From a checkpoint of a small image classifier: norm layernorm, activation geglu.
Rows from block 7 of a small image classifier, named by matrix and row number. Rows with one number within an expert belong to one neuron, the router's apart. Each number is 500 + 25 x the weight over its row's rms, rounded and kept within 0 to 999. All counts start at 0. Numbers have three digits each.
After each expert's rows are labels from the 100 images, of 14848, where the router gives the expert most weight on average: "top examples" is what is common among them. Only what is clearly more common there than usual is listed. The data: rendered scenes of toy objects such as cars, trees, mugs and chairs. In brackets: how many of the 100.
# router: router (model.blocks.7.mlp.router.weight, 8x192), inputs 144-191
# gate: expert gate (model.blocks.7.mlp.gate, 8x192x192), inputs 144-191
# up: expert up (model.blocks.7.mlp.up, 8x192x192), inputs 144-191
# down: expert down (model.blocks.7.mlp.down, 8x192x192, transposed), outputs 144-191

# expert 1
router.1:503533523497466482475522499473509490537511496473511477506504528499507493455506512471489527485536456511521480530513550572502487519497477499498490
gate.20:495467495522487513465478471497500478528511506495510542500485480493490466502527505498549519480514520496502484519507501463525521478513466466522492
up.20:481465475554467501496496497526494496514522498524515514503477470522433491515489516484483486485515512506461506490512511494512494526496495456497524
down.20:539524506491504480503502485482470470493482492508525512517503468527484492516519478503551486467481500467472497463492485489478496504495483488535498
gate.21:497472460530511498510514452509483518490525519525480440514521521476441476510430489525481508502463488520464501498485517513452534556500506485470473
up.21:489554545463501502470448506537511482516484507502506524503467494504513532541511473485521466510517497492490490492501493488485488489523483572498490
down.21:562489475486484534527471479488456515487499502532486484517463496488500515500493455498473472450476510496477484478505498517494507502492466504508465
gate.22:493499517478494480458518520520523528493450504488552498531486526521533501571526518461462542447520508507524479520524491499535485506542498503546507
up.22:499509492483494494501497472474509527535559508520510456501531515472485477497530514504484506500485468497461551515491484541491489528457486506536481
down.22:508570496460564483490514501514473483568501502527516483500475494487516529495497499484481521524504497519531545506512490524542480514473497522536446
gate.23:513498477529510470501534533516543519516502530497528519490493497468512459497490461460475550490541510546478531524449509507475495526498493512499493
up.23:491476532484490501480477559495510462502500528510498472448453447501483507501479562481477500512504520493512489494486473500546532491484517511521523
down.23:534511526522440507506510511494426550496504469480490475536522521521480478508491497508502509475485485491516482523461533503492469500532501520504490
gate.24:482501518484505521513505448508490522472440503488514500498504478540532508504530442521507474530456482476463486470487525484484462488502493522521466
up.24:481474521494541534494490481479466478501467473507524490490480473526514481497529480524491492521448477482540509499505525510548512506491485490505497
down.24:502452500494503524522501520486516486487485446527525488531505489473505551550478493515518519539558468479516502506509468502517520497504542482524509
gate.25:480509497515493509523500484488483475478429510543498491515507481463481473523482500489481486494518499486521497513505532488558480485517517519504536
up.25:460507457552490476501496484483499483541519514500503468479466498535486499463486486490448474503521453482516494522465477509492498559499481504514509
down.25:501497513498466496465493494469545487531459466499511470572496474450460453498481481512478483516455501482513495523502524542533494449501479514502506
top examples: house (39); largest object: house (32)

# expert 5
router.5:534527496462486520513548523520510515511492491499498527552525543506456466520462510482538479413484569519511486494513527467510535494500468489527511
gate.0:518522484531503500492494501523533489513545498474495494487504541484481500522458441461453519461485508471414533474473510521482442518515470539510475
up.0:461501486507524467478509476534509539489480512527481498510497493517491466505506495493502491462526534543539481519477505451481531490501493478515512
down.0:491518499486489497509493494527487479473529486514532513511537476499500522494514484519506487538503537511467519521475529466478480488484516503497500
gate.1:495472520525510488528504452495512514503482492453518484494492479495558492519518497546498488513504498469532502489467487497474453475465548493481519
up.1:495518460514492484545546449499489531502513462489522525545525529525494493509513456524510487481473530479494495476500503470428504506451500468501510
down.1:502501501525482510507524497480530510462518459458500482479506508498537503501513514532531486504482505493501503427479487511497449462500520491490523
gate.2:488491528489459502464502468419474535521462482489506483489540491486551506478575504521504529497508493470502511524494504543504462507451481526488493
up.2:501483507485484485483522508480451545494514512477509513524511497505497516472525537498516505438503537491547470540534516486504521505480477521540458
down.2:487518496514561474501502538546511478543517508509487513521470524515466494538485500495471511467497493558513542473482515507525524554533499508484500
gate.3:496491481459529477451488514533521453511505494508521494465495471497498530465502500492485493508478494476471586492511464494477526516454503504471510
up.3:517496542539479541528486488469484499485505534503491494490498515479526490546517469518489508539510494484474449503480508493502458494574515541505464
down.3:473518473512510517457551508474529499525415438519518495515544453516545505521510479494513500448517478505487523509510466494505500553506473508509497
gate.4:477457496509509499556479456498544497508514503463492505492519501494499504502516498532516501504503519506483508480455535502497499497438554490483530
up.4:482439461487528491527479499507548450478498489496526511506490468494448477516479486493518482491489491512451569521494477532526510521496507484495513
down.4:523509474493516448542490521492503508531527522481518547550485496498463483528478482489492499447514470528521499522513456478505518523527497481471510
gate.5:468516554471450494486528477417528473528475472534531487518491492506522506506524541532489491480519490520523465504519504540517525450521495542523474
up.5:483503533465509502512526520517506465513500513545503489481466487477505495486486501523507475516495487503506518478510486493528505538477513536491492
down.5:498489454498472527486494487496471487475478471543504521537476464503495490475470492525500487501503521491521463516494507514512488464483436473501494
top examples: count: three (62); pink object (35)

# expert 0
router.0:521510474540488476487498499523470531468497495541485504492495465500484485537519506488477516536496517528504522522499473488479470524517537471482478
gate.0:536475511512515501498453500537482514475512498503497483478489475544492493500501507494479533490512535486451500473527511444465513480496483501520530
up.0:535503476522498507516499521533491505483523481518505487451495484552488497501510523502491507496522523488461492453540518463502503468501529494519553
down.0:451528523513497450454483501467550540516458517497527512519467488548516502524488495471488540483475484526520501509515523489520506486521492460529510
gate.1:536477534493491503501510498496529452528502522485528502495471511529563526515501495463513527476504473507531491499536503493511517464520453522480472
up.1:511491497528441506487516535497487508463518502506509492495522515521518515516513532504523488491513502491474479550523522462551461449519473504494527
down.1:515466502490488501487517488481518476529503513460472496507482491468497505502534476555525504508510516500470460553465457496520482496512508446495431
gate.2:515512517482482524510506472544490454523513528488471487489490501494485504495490525510529512486515548472483470534491498457476461472503525493469539
up.2:490477501516516473501491537485519473506508495504532518500484490511490503528465519474504489501548491515479514496506483481530504532554477469495497
down.2:490516515529505475462493472492522532488488487492502494508475457540497543542458534422483510532500483521494468503524525513493511543492495480530504
gate.3:533458492548491500531477487521466503551521532514499513480482508511506474510503507468503514504520573516460503533527492491509492490509467482486508
up.3:544496467499485504501552488517473473522507513474496520465494482544519478487524503510535532492492473517494507521527522466514508472514507470474494
down.3:460500558583531474480477506487508523518491505494530498501474499528512475477473484482493545480486509504503505474524511511500506512493472483520499
gate.4:528467485511490512522450491532476482562520501489506513494487503544498483497509493489517501499514544510451510497517507445502513490494500479504530
up.4:536493522529495506510469472532491502494514546464472479459470476505502484501503537492520541479515538517486503488512481469509521458511489485503549
down.4:453483548560521478471487492463524520501487495524539499493477492536501467497502484488493543510483516498516510476553514508502516488496473476518510
gate.5:545492463500525477507483469516467510513519520527459489496494474488497508512543518486503492517496511505491517508523449478451488480513471499525494
up.5:485541534490508488488533511499529524504466541505499464503509494423519534515515503500476484515506458508510486473484492555512499514487539560482484
down.5:573484456464519528500487465514515502443519494516466539517526503485487500486524473496489469502487549500489514491530480512504507534508548512471487
top examples: count: three (71); orange object (48); brown object (38); its colour: orange (31)

# expert 2
router.2:457496478531497467515530488507503472522468505493493508485482465488542521487536487524512452493485472496484491491528505526529485502490571519487542
gate.20:463489485513512479539490468453495508518476496496511528570511456492506472502540426468522466531532493515502548536493499542513512502462501496500492
up.20:487504493491506508550506485484503531495526472466492534504530519500457509519492482474542467458505537485512497470507522509500499518505487497515513
down.20:494517519501484449598501501496536495559555492526531548520477500486436515491461505515483526491509475516486529501495500439449503542533481488528498
gate.21:533492499466496480475501531522493508458510499540484529458504539497502523530486476489524480455520531495530461520513471443492492468539509521513466
up.21:512458470479507507519459481526506495442507509491524522487485517558515528500492488506533491473480524510519465508494472438480541512532491502516528
down.21:464491538523516481519493525491473567521475510464503477491513514500504518489478537467499487515476501511517467501504513487481526521525505540524461
gate.22:494460500448524503465467504489499477529506502511490489482513481549480484530457533502562529498511554460472508530516493488481482528507499496518531
up.22:450472498498550504474450471501484502504486519487459485509502466513508490504519542522520501544479522466466496508527508513465504492467513511524525
down.22:596498484510489502494526497506506454499493499498520503478498484525531545513502487578564506496505502515524492456498478513503490491483575478506518
gate.23:491515492486527492476461464482449505481469506476483493538507480527514550519532485529503507552453465536508484490479467501513538487466513488531536
up.23:513469516529497482529510558472495483481483499547510513521481499476500475541490482457488520506501513535493495527485519458535470494522516480449511
down.23:478474474476506509520488493478506505528468464453467489440486532480500479533511468472500490549524514536497458504502469514499480483519529485472478
gate.24:468452517474463485451493507499520453533497523499498491468476477501490467505492557528490504500483482477477528517496484513494500554487494502509444
up.24:491481484493466495470483507493486524478513489488536500508532510500549521479507449478455524505512497482460501519497505504524429502495500540483477
down.24:466480509503500495488439499485505494513504494517512489552510522485471484510535498446447513492506515506530506534507514461508535518514442487529451
gate.25:466484535493528483531503525472481491476477499528494491513492498468487490532508510462559457511496512532538498456497479487498516510501508521519538
up.25:508533455489517529535543491506560528545558482527529504514506515486488510464497447498495486489525547500485515505483501518464496484477506532530472
down.25:529494533524489477531460470503512438514561499517524523484457509503438487492507508513499554472526506507479542481489548474500512516513498489515516
top examples: white object (64); count: three (64); its colour: white (50); grey object (47)

# expert 7
router.7:527506496462557509491477489519504484490546502485506488486477497498482513499472508496537495499480443472503532465500459485478501506492463521519492
gate.20:502474516505492529474519501532519496522493483516547468460457475501515521519472517483496520497493512488520545532493499496493474521527486544469490
up.20:514515478483492488459543532520509493504510559489460540508497486485506500480508424482521504515489485521437505505533531528503521521496484501479503
down.20:541485511512476479512532516485474522454523518541479465492468462458508532495527476545501502514524499497435502504479466488540516501502486524515516
gate.21:494518495538466480494539502489478456518506554521462523479510506514501497485531479512504519520503478504542463513519530532470534534496514498489483
up.21:506470518505447488524493487444486535481463487494530504554567479471552517528554510504521497515499499492477521488491502516528458459484525519486513
down.21:495452539464496508467495501498500516448474493501493459517520487527491509532537535478510501464524510509535462490542495497490512493513486486482504
gate.22:509478508500516500498464474506467473461464501479558488497522497476501472517491465506540487507463471473538504521432493481541472477503517508462495
up.22:515515473509478523508510573526511534457521498539537473471502533505480511558445441472483488458506522476518493480503527503521489490556529492474499
down.22:463494515494506484487514460494522462527492482490483502480470513499527494502518486478505550481509504490503497482498533489517520494528513499502476
gate.23:484517479489489504499493492494555540488522486496514541488512512500511534490511515521519499459538492512498490495495532463498494443465534523473538
up.23:509455551518495494504508559524509469508498543472504494480489487517485498512481479473478532503475472497468497468493534520502520511519511498517479
down.23:518492485518494512504555478522537525509486501486465513473502455490500517515509513484502547483528513461535487545498491507534479501508501469492509
gate.24:516495504538472472487505488418470491519495463491526517515513487521517495501536516504512519545487496492507510474480516510494554517463505454499522
up.24:542504445490502464506501478466493530502502460502497477526491513490479460500482494531495521479524508489511525550466487451499461487499490514513473
down.24:505526512540488490530485513472489521492505445504516496525503497524502483481509514524491512554507541484502488527513470481482471464468475541503527
gate.25:521520509493522474493445516480528523453492519494517485534494465486486505534476555517495552488512480526495510465510451490473479489517507501525499
up.25:523531413496543518493488476497483486454524492500500505523501496549488510494489474532511501495477502457477502531515472452508537504477436466517511
down.25:493477549528498489509564492483515480517466543490484478502475435523467545568490490506532530474512480517463489533477524487491465485528455428452511
top examples: count: three (79); green object (38); barrel (26)

# expert 4
router.4:486525523501482522526473530476508508467498482506508465481544568467541522483496506510526495529499530488517494490497463448462517490480503510480483
gate.20:477503436492563498492484510514468484482475489499517517494523485509502484474489505484476486472479469479484498494513535463495542515469477460496484
up.20:504547532461496473473469480565501529474514515466491508494468509494490504517464570505461537501513500494511484467531538532521525514507465499499511
down.20:510480518459433488501515528509505544486487472486478514498523485478491527483513487468545510489445497513496483492533496513520445481545488488494525
gate.21:475482500487549466470480486550462488480460508498515495463486486517483484492476517482462484466473460479456499495502537516496509532501473488497479
up.21:515504486527473475568515485528481526498494458513482497477496514501476495540472567533486481465516478511517480495486500483513477483542522516499525
down.21:503459525510445480466467484497525491515499482502524475525492490471481526542481487501526471471536476520497519502515494557481498490498493534485500
gate.22:461498486464528505491458536532491461495464499496521503482500478516497509516470527475502459487486488500496480504491510515563558516474460456519537
up.22:462512528513474477484516484481488487519497530476447476496523490442551487525544487519515488505514491497475522523484502487505518471474519535469475
down.22:480517491536520473466499512530522512517486512492499481499505486488479482530511542537459461518491487453501529506521505530475515535462506528501501
gate.23:490470512484499481484496510497492473458479506488567483477457475525490482511464574491450495473504483493509485449503484527530512526541440472493515
up.23:519502495442507494469483526519490473472479462463535483461519523545491484499496547475532513494497475499527468532519499522485460503528499503522502
down.23:543509470472481477518441519537533493487496486489500526514503516533462492531501528439496502505457520541511482507525523450489488514515510533494511
gate.24:495489453498550465488490507542492503488482500509506504477472490531481464490481490446467478468484453489474511490523532495478560545507448502497492
up.24:508486476492494449457505521498517513503521471473486466478496507525475489511459475472496518471487486521503499484504519522464569502495482540509491
down.24:458469534514499482489506558478521515522543513504546471468493535539482514500480506490510493515474513507496507523488524511492540513490488469514476
gate.25:486482487476563466474483510565481485481461515496503499475478484515482479497479494462474477467469476454503502488508545497467541536496470489507476
up.25:482524476507471532526479455511488487505493483500487519505498522488523475482471546516504476491489495496506495536520514542523479500498486459523522
down.25:539474453497462522510490500503472528466483493484470499506520475451518471459494469519538498457498467541488501467521456505528504493512506506520547
top examples: count: one (100)